python train.py --text_encoder_causal=true --text_encoder_mlp_ratio=4 --grad_clip=1.0 --steps=4200 --adamw_weight_decay_other_params=0.05
Rows from block 6 of the audio encoder, named by matrix and row number. Rows with one number belong to one channel. Each number is 128 + 32 x the weight over its row's rms, rounded and kept within 0 to 255. All counts start at 0. After the name is the row's rms in percent of the matrix's.
# convs1: 3x3 conv, stride 2 (encoder.blocks.6.convs.1.weight, 256x256x3x3), inputs 96-119, a 3x3 kernel for each
# convs2: expand pointwise conv (encoder.blocks.6.convs.2.weight, 1024x256x1x1, transposed), outputs 820-1023
convs1.128 077 [108 128 128 128  97  83 116  86 128 128 138 128 212 191 128 128 128 128 145  89 135 112 128 142 109 128  86  80 128  96 195 109 117 101  95  87 128 117 145 128 177 185 128 128  60 128 128 124 128 102  71  99 164  89 128  76 128 128 128  96 123 127 128 128 128  84 144 128 128 183 153 173 128 128 186  80 128  61 176 176  69 128 126 102 214 159 117 147 128 128 128  49 110 153 168 128 128 175 124 151 128 150 130  45  83 106 145 126 169 124 128 128 128 218 128 128 128 128 128 128 128 128 128  94 102 128 128 122 128 128 100 128 150 112 128 128 128 132 128 174 128 136 128 128 146  42 110 128 128  72 128 128 128 104 134 137  88 161 128 130 115 128 110 128 128  73 128 216 128 128 172 128 103 156 189 128  73 204 128  93  92 128 128 134 105 128  75  67 107 128 160 128 128 128  63  98 103 190  59  50 100 128 147 128 128 128 128 134  73  89 191 176 182 206 128 128]
convs2.128 101 [131 128  19  83 107 134 164 128 166  53 128 137 183  73 128 113  95 128  98 128 148  65 106 103 151 128 128 101 128 128 102  93  39 128 128  96 128 128 145 147 128 160  95  92 155 126 128  40 128 106  95 111 179  33  53  82 152 184 114 128 101 114 121 107 102 128 112 128 172  65 128  95  90 128  97 128 129  83 128 134 174 103 128  90  81 190  81 128 168 122 128 128 128  99 154  55 128 128 129  97 128 136 157 128 165 128 162  98  93 144 197  69  98 128  84 153  91  78 128 128 169 105 114 128 128 139 159 134 183  54  80 158 144 142  87  48  85 126  74 162 129 162 128  95 128 155 128  78  84 104 158 135 128 128 134 189 128 170 123 128 131 129 158 174 148 137 128 168 178  97 143 133 113 128 158 141  91  95 128 128  95  73 176 128  35 112 174 172 155 117 112 153 149 121 168 128 138 111 103 128 142 128 107 128]
convs1.129 097 [181  59 112 182 128 122 155 170 128 209 141  91 152 146  97 128  80 128 128 188  82 109 176 128 110 128 128  75 151 177 128  95 176  88 153 130 185 194 136  67 128 175 128  66 130 102 107 135 179 116 138 128 152 140 115 128 161 143 150 128 154 128  98 174 107  89 129 128 118 138 187 128 128 175 198 136  49 145 128 129  57 128 128  98  77 128 128 122 115 128  39 232  97  96 128 128 166 128 128 158 141 128 150  88 151 110 178  78 139 141 127 129 107 128 126 143 119 128  98 128 128  87 128  96  98 129 128 128 105 131 196  42 109 143 115 162 113 128 128  59 127 158 128 114 101 167 128 167 142 153 153 138 121 128 106  95 128 128 128 128 128 157  78 203 128 168  83 130  88 128 128 171 128  44 128 113  63 146 187 140 156  56 148 108 128 128  91  96 176 170 153 145 149 130  79  67  60 164 128 198 176 146  68 177  75 129 110 128 128 151 143 145 128  89 128 111]
convs2.129 096 [105  89 106 101 166 128  59 179 128  90 128 128 182 128 155  99 105 110 128 128 167 128 160 128  84 197 128 165 169 128 175 132  85 135 128 239 158  72  73  92 178 128 121 128 128 137 128 110 128 128 128 128  97 148 140 128 122 128 128 185 128  91 112  94 145 128 110 149 134 128 198  96 196 134 128 128 101 128 141 128 128 118 201  81 153 126  88  96 225 128 154 128 114 128 102  80  85 128 128 196 128 172 142 128 128 107 145  95 167 113 178 110 129 175 101 128  95 132  83  49 160  75 110  87 162 101 147 199 130 135  85  98  59 128 128 128 128  48 128 128  94 138 128  49 134  95 119 156 196 108 154 146 128 128  70 128 117 128  94 138 128 128 149 142  94 128 128 128 136 111 163  97 128 128 128 128  72  87 143  23 128 188 102 138 140 142 128  85 128 132 128 146  72 170 128 128 128 128 117 128 149 160 103  99]
convs1.130 106 [136 128 128  74 128 112  72 128 128  82 150 114 128 138  92 157 109 128  72 144 207  72 139 128 124 127  88 128 128  84 128 128 158 160 128 133  46 146 172 129 128 176 146 181 128 148 128 128 186  67 128  38 152 149 188 128 122 213 128 139 138 180 128  79 110 173 179 151 132 132 150 156 137 128 122 133  94 109 102 102 103 148 107 128 155 110 128 174 118  75  90 204 158 179  99 102 128 128  73 128  86 193 128 128 128 175 106 156 102 128  80 103  92 153 128 211 154 125 164 128 157  62  98  83 167 129  92 135 138 120 128 230 216 151 128 113 128 128 160 128  94 128  80 119 130 128  83 128 128 104 149  70 166 155 128 128  70  86 131 126 128 138 128 180 174 194 125 112 108 141 128 100 195 142 102 146 145 128 128 128 175 128  37 166 180 128 127 157 169 190 150 128 128 128 128 155 128 152 128 128  84 147  56 128 135 128 128 137 115 128 104 127 198 167 130 128]
convs2.130 095 [ 76 128 187 128  93 186 110  87 126 102 157 128 170 128 204 158 128 128 107 165 128  72 128 128  45 128 155 155 128 165 128 128 156 128 135 128 128 139 128 180 137 128 122 128  57  54 128 128 100 157 128 104 107 120 111 128 111 125 107 128 128 139 128 128 132  89  99 124 118 142 128  98  92  63 134 111 128  72 103 128 128 103 138 128 156 128 128 106 128 161 172 128  43 153 137 153 138  95 134 125 128 128 128  72  64 128 137 128 125 170 123  93 148 159 148  81 128 100 128 128 128 189 104 128 128  69  87 128 128 128  53  66 128 195 128  44 128 165  95  52 128 128  90 163  85 137 128  60 182 128 128  91  91 128 171  98 112 157 128 148 123 128 128 128  91 128 114  97 177 128  54  95 128 141 125 112 128 166 128 128 148  93 128 128 130  71 154 128  90 157  46 143 192  71 128 128 208  49 139 139 153 128 142 192]
convs1.131 104 [168  79 121 201  88  61  74 128 128  88 128 179 125  43 102 180 128 128  70  98 127 122 155 128 115 156  89  72 131 128 128 158  37  37 128 147 128 128 117 170  82  96 129 128  67 163 128 111 128 128  71 128  89 128 170 201 128  28 128 132 128 130 145  61 128 129 135 140 128 141  94  75 128  53 197 113 135 128 128 151  93 156 128 119 163 128 128 153  96  88  74 137 188 211 113 106  46 122  87 152 103 135 128 144  83 128 128  67  61 140 151 143 128 156 128  75 142 134 128 128 141  95 151 128 132  65 136 128  91 134 133 128 137 102  75 164 128 128 108 100 137  66 128 136 128  99 117 128 128 103 102 128 147 162 177  76 128  97  76 138 133 153 128 128 128 128 152 128 140 132  74 128 128 128 128 105 128 128 128 108  77 128 137 175 151 140 149  91 136 111 147 140 169  99 184 106 128 120  98 151 128 128 111 163  72 128 133 107 128 143 128 108 128 134 128  85]
convs2.131 100 [128  86 194 137 183 124 126 128  98 128 128 113  80 128 149 102 104 115 203 128 128 158 128 129 197 124 128 163 181  71 187 128 160 127 136  81 149 128  98 139 128 128 128 162 154 228 128 188 157 175 128 100 109  67 106 152 155  90 145 128 107  56  90 119 128 149 128 128 200 109  97 101  80 133 167 143 184 122 163 167 125 144  67  52 128 128  54 202 104 128 117 128 156  91 146 165 102 120 167 162 128 103 163  96 163 122 110 110 172 128 159 139 124 109  98  98 128 187 128 182 217  53 139 147 151 168 175 128 113  81 142 154 191 101 156 128 125  90 157 144 186  84  84 177 128 189  95 128 132 155 164 108 171 128  73 128 128 164 101 101 128 163 149 128 249 128 137 128 126 166 128 141 142 101 134 128 122 128 195 128 168 128 147  89  99 128 128 135 122  77 128 111 128  96  95 175 143 128 151 128 128 117 128 182]
convs1.132 105 [120  86 144  96  84 185  61 128 153 150 154 217  88  94 190 144 152 128  96 162 128  58 128 179 128 128 105 128 192  80 145 130 128  87  77 185 110 122 148 171  51 117 159 128 102  98 167 169 175 128 128 128 134 114 128 128  93 131 178 128 148 150  75  78 161 134 141 127 132 128 152 128 128 128 128 109 128 125  86 128 199 128 128 112 150 150 128 128 122 149 126 128 104 110 158 128 175  73 128 169 167 129 128  22 152 124 156 148 128 100 135 140  79 150 128 146 128 169 128 147 172 151 153  95 156 128 128 128 108 128 177 141 143 128 145 171 140 101 128 128 128 128 128 103 153 128  90 128 121 128 131  81 155 127  74 170  55 128 124 162 147 139 210  89 120 124 152  89 128 154 142 150 128 128 128 145 154 190 128 100 110 138 229 186 109  86  96 119  92 143 182 152 171 104 191 128 149  61 128 106  83 142 194 115 149 142 112 115  75 104 128 128  99 151 181 100]
convs2.132 100 [155 128 128  73 128 107 128 128 126 128 128 134 128 131 114 128 110  53 116 151 124 188 128 143 145 157 128 128 173 128 128 102 128 155 128 101 174 128 128 128 175 180 128 139 127  83 133 128 128 134 103 128 128 116  78 128 131 148 166 189 128 128 137 128 128 187 139 100 108  69 171  96 159 128 128 168 128 128 128  94 101 194 128 170  78 106  66 128  85 128 124 126 118 100 146 128 128 133 152 128 120 165 147 164 199 137 128 108  89 128  93 113 128 139 107 143  41 128 122 147 178 128 128 141 135 128 128 128 119 178 140  85  92 128 128 151 128 151 115  96 128  80 117 161 128 128 128  71 128 204 128 128 158 159 128 134 128  98 165 115 128 160 128 128 135 128 100 101 128 101 128 170 128 128 128 128 114 128 185 195 167  51 182 128 165 144 128 128 154 128 136 128 132 105 172 134 193 128 226 112 139 128 201  87]
convs1.133 097 [128  86 128 218 128 160 132 201  86 119  74 119 117  52 128 205 193 160 128 144 106 159 100 123  99 137  81 128 128 131 216 128 170 157 128 133 128 128 183  58 128 178 145 128 131  76 102 128  71 179 133 203 211  59 128 112 128 178 128 158 221 208  89 182 128 144 128 109 128 128 128 128 123 128 137 156 147 119 128 128  77 125 106  64 117 128 127 228 166  80 128 100 128  55 152 109 191 119 130 128 109 114 145 172 128 128 119 128  88 118 131 144 148  88 162 128 130 140 120  51 128 128 160  72 128  78 116 187  70 128 163 128 153 128 137 128 128 105 182 128 139 115  81 127  89 128 168 128 147 128 128 136 165 147  96 128 196 128  94 128  88 163 128 128 108 121 200 128 141 103 109 132 103 128 128  85  98  77 100 128 128 103 174 128 146 128 128  96 168 152 147 109  86 181 142 162 130 128  59 128 128 177  92 171 149 186 130 150 172 128  75 128 136  95 128 163]
convs2.133 096 [141 166 120 128 135 113 139 157 128  57  98 128 128 137 128 128 148 116 179 128 169 128 107 128  93 147 121 153  94 120 146 128 128 106 236 147 137 127 223 123  88 128 119 176  97  89 128 149 151 111 128 179 120 111 128 106 143 113 128 128 128 130 169 128 159 128 201 150  64 128 128 100 168 154 113 128 204 127  87 128 128 109 126 128 203 119  94 118  86 186 151 131 102 170 114 104 153 128 128 128 128 159 128 173 190 177 128 137 204 160 128 148 145  63 128 192 128  76 128 128  95  75 125  82 155 138 116  79 156 126 134 160  80 128 194  95 128  96 128 139 198 152 158 128 128 128 128  87  88 161  84 105 143 128  78  77 157  86 128 118 182 128 153 128 128 216 128 185 128 137 128  84  89 198 160 124 115 209 151 128 128 114 128  87 177 177 139 128 148 110  89 128 153 109 109 109 125  56 156 160 119 137 132 174]
convs1.134 087 [ 58 112 128 104 128 105 154 128 128 138  90  83 173 128 128 128 136 100 162 128 106 107 181 128 128 128 117 128 128 162 128 211 128 125 116 133 127 128 128 139 152 128 128 160  99  79 102 114 183 128  87 128  74  85  96 110 150 146 159 160 128 115 128 128 143 128 141  99 128  88 128 131 173 189 128 128 127 160 143 157 128 118 128 137  91 128 160 128 111 128 177 128 120 128 128 175  91 128 159 128 129 128 128  88  83 112 135  74 128 115 174 125 128 136 149 205 162 128  95  90 128 128 104 215 128 128 128 115 128 128 137  96 137 108 123 128 110 118 128 154 122 203 175 165 128 121 167 128 131 128 136 142 153 128 123 112  90 128  96 162 128 107 141 117 116 128  74 128 104 152 128  77 167 128  99 158 105 202  89 128 116  97 128  94 179  29  81 128 128 110 121  92 106  90 187 167 128 129 128  60 118 128  65  73 108 170 151  98 115 128 156 128 132 152 197 175]
convs2.134 107 [ 92 128 128 128 145 106 105 162 128 123 121 128 128 238 140 100  88 128 155 128 164 128 114 142 129  50 108  91  60  49 100 122 128 186 157 187 145 128 190 142 128 128 116 164 128 128  92 128 155 158 101  89 172 128 124 126 194 128  64 128 140 128 169 128 115 128 160 128 104  60 144 128  97 128 128 196 128 128  80 122  77  67 173 128  82 146 152 153  87  42 119 132 128 128 187 136 160 128 128 113  60 129 210 128 128 157 120 128 131  90 144 133 103 151 165 128  94 170  83 128 128 128  94 128 128 128 104 128 128 128 141 128 142 128  71 128  45 128 128 121 138  73 128 224 128  95  71 137 169 128 128 186 123 128 147  95 128 139  79 113 128 111 128 128 128 120 142 149 148 166  67 107 151 178 138 128 128 155  83 146  88  69 128 143  69 128 177 100 154 164  70 128 128 104 103 106 128  86  98 164 175 128 112 119]
convs1.135 094 [128 100 200 126  72 213 128 128 127 107 173  62  97 128 114 140 128 128  96  87 128 163 213  93 164  85 229 117  46 110 135 167 128 128 111 128 118 180 120 194 128 132 128 111 128 101  40 160  67 163 128 186 128 134 128 157 133  93 166 136 128 110  76 158 118 148 150 103 128 137 173 146  67 128 128 115 128 128 131 110  89 128 128 151 128 128 128 122 146 159 155 110  86 157 128 111 151 128 107 130  40 143 128 128 102 128 110 128  65 128 117 128 128 162 142  88 146 128 128 118  99  99 113 128 150 150 128 104 159 114  76 197 117 169 152 135 128 106  58 158 134 104 101 128 128 143 128  97 142 185  99 113 160 128 128 142 128 128 128 166 128 114 157  70 128  92 136 128 133 194 145 128 161 129 128 123 128  83 128 199 128 128 145 151 176 160 115 205 132  56 107 128 121 190  74 128 112 128 128 109  76 171 128 103  59 123 118 170  90 107  90 162 128 155 128 144]
convs2.135 100 [101 104 128 128 146 128 168 144 189 158 128  70 128 121 128 128 170  56 116 131  85 128 128 128 110 128  71  79 157 158 160 128 128 128 128 215 174 128 144 128 137 156 152 103 128 171 128 155  74  87 197 128 138  81 146 108 108 170 128 111 130 128 131 111 185 105 156 100 123 221 128 128  95 179  95 128 194 159 150  58 128 128 128 151 128  97 128 112 101 117 109 100 132 128 106 128 186 132 137 106 128 128 140 128  61 128 128 206 128 133 145 128 161 128 126  79 143 128 128 142  78 128 153 152 128 101  94  77 106  93 128 187 205 128 128 128 120 110 128 164 132 128 178  78  78 169 128 128 172 150 165 138  79  39 158  93 151 155 128 170 137 104  39 128  85 128  97  92 105  80 128 128 128 149 128 100 128 107 141 134 124  98 138 139 128 128 128 147 128 128 174 128 128 128 128 128 104  90 111 101  78 169 142 128]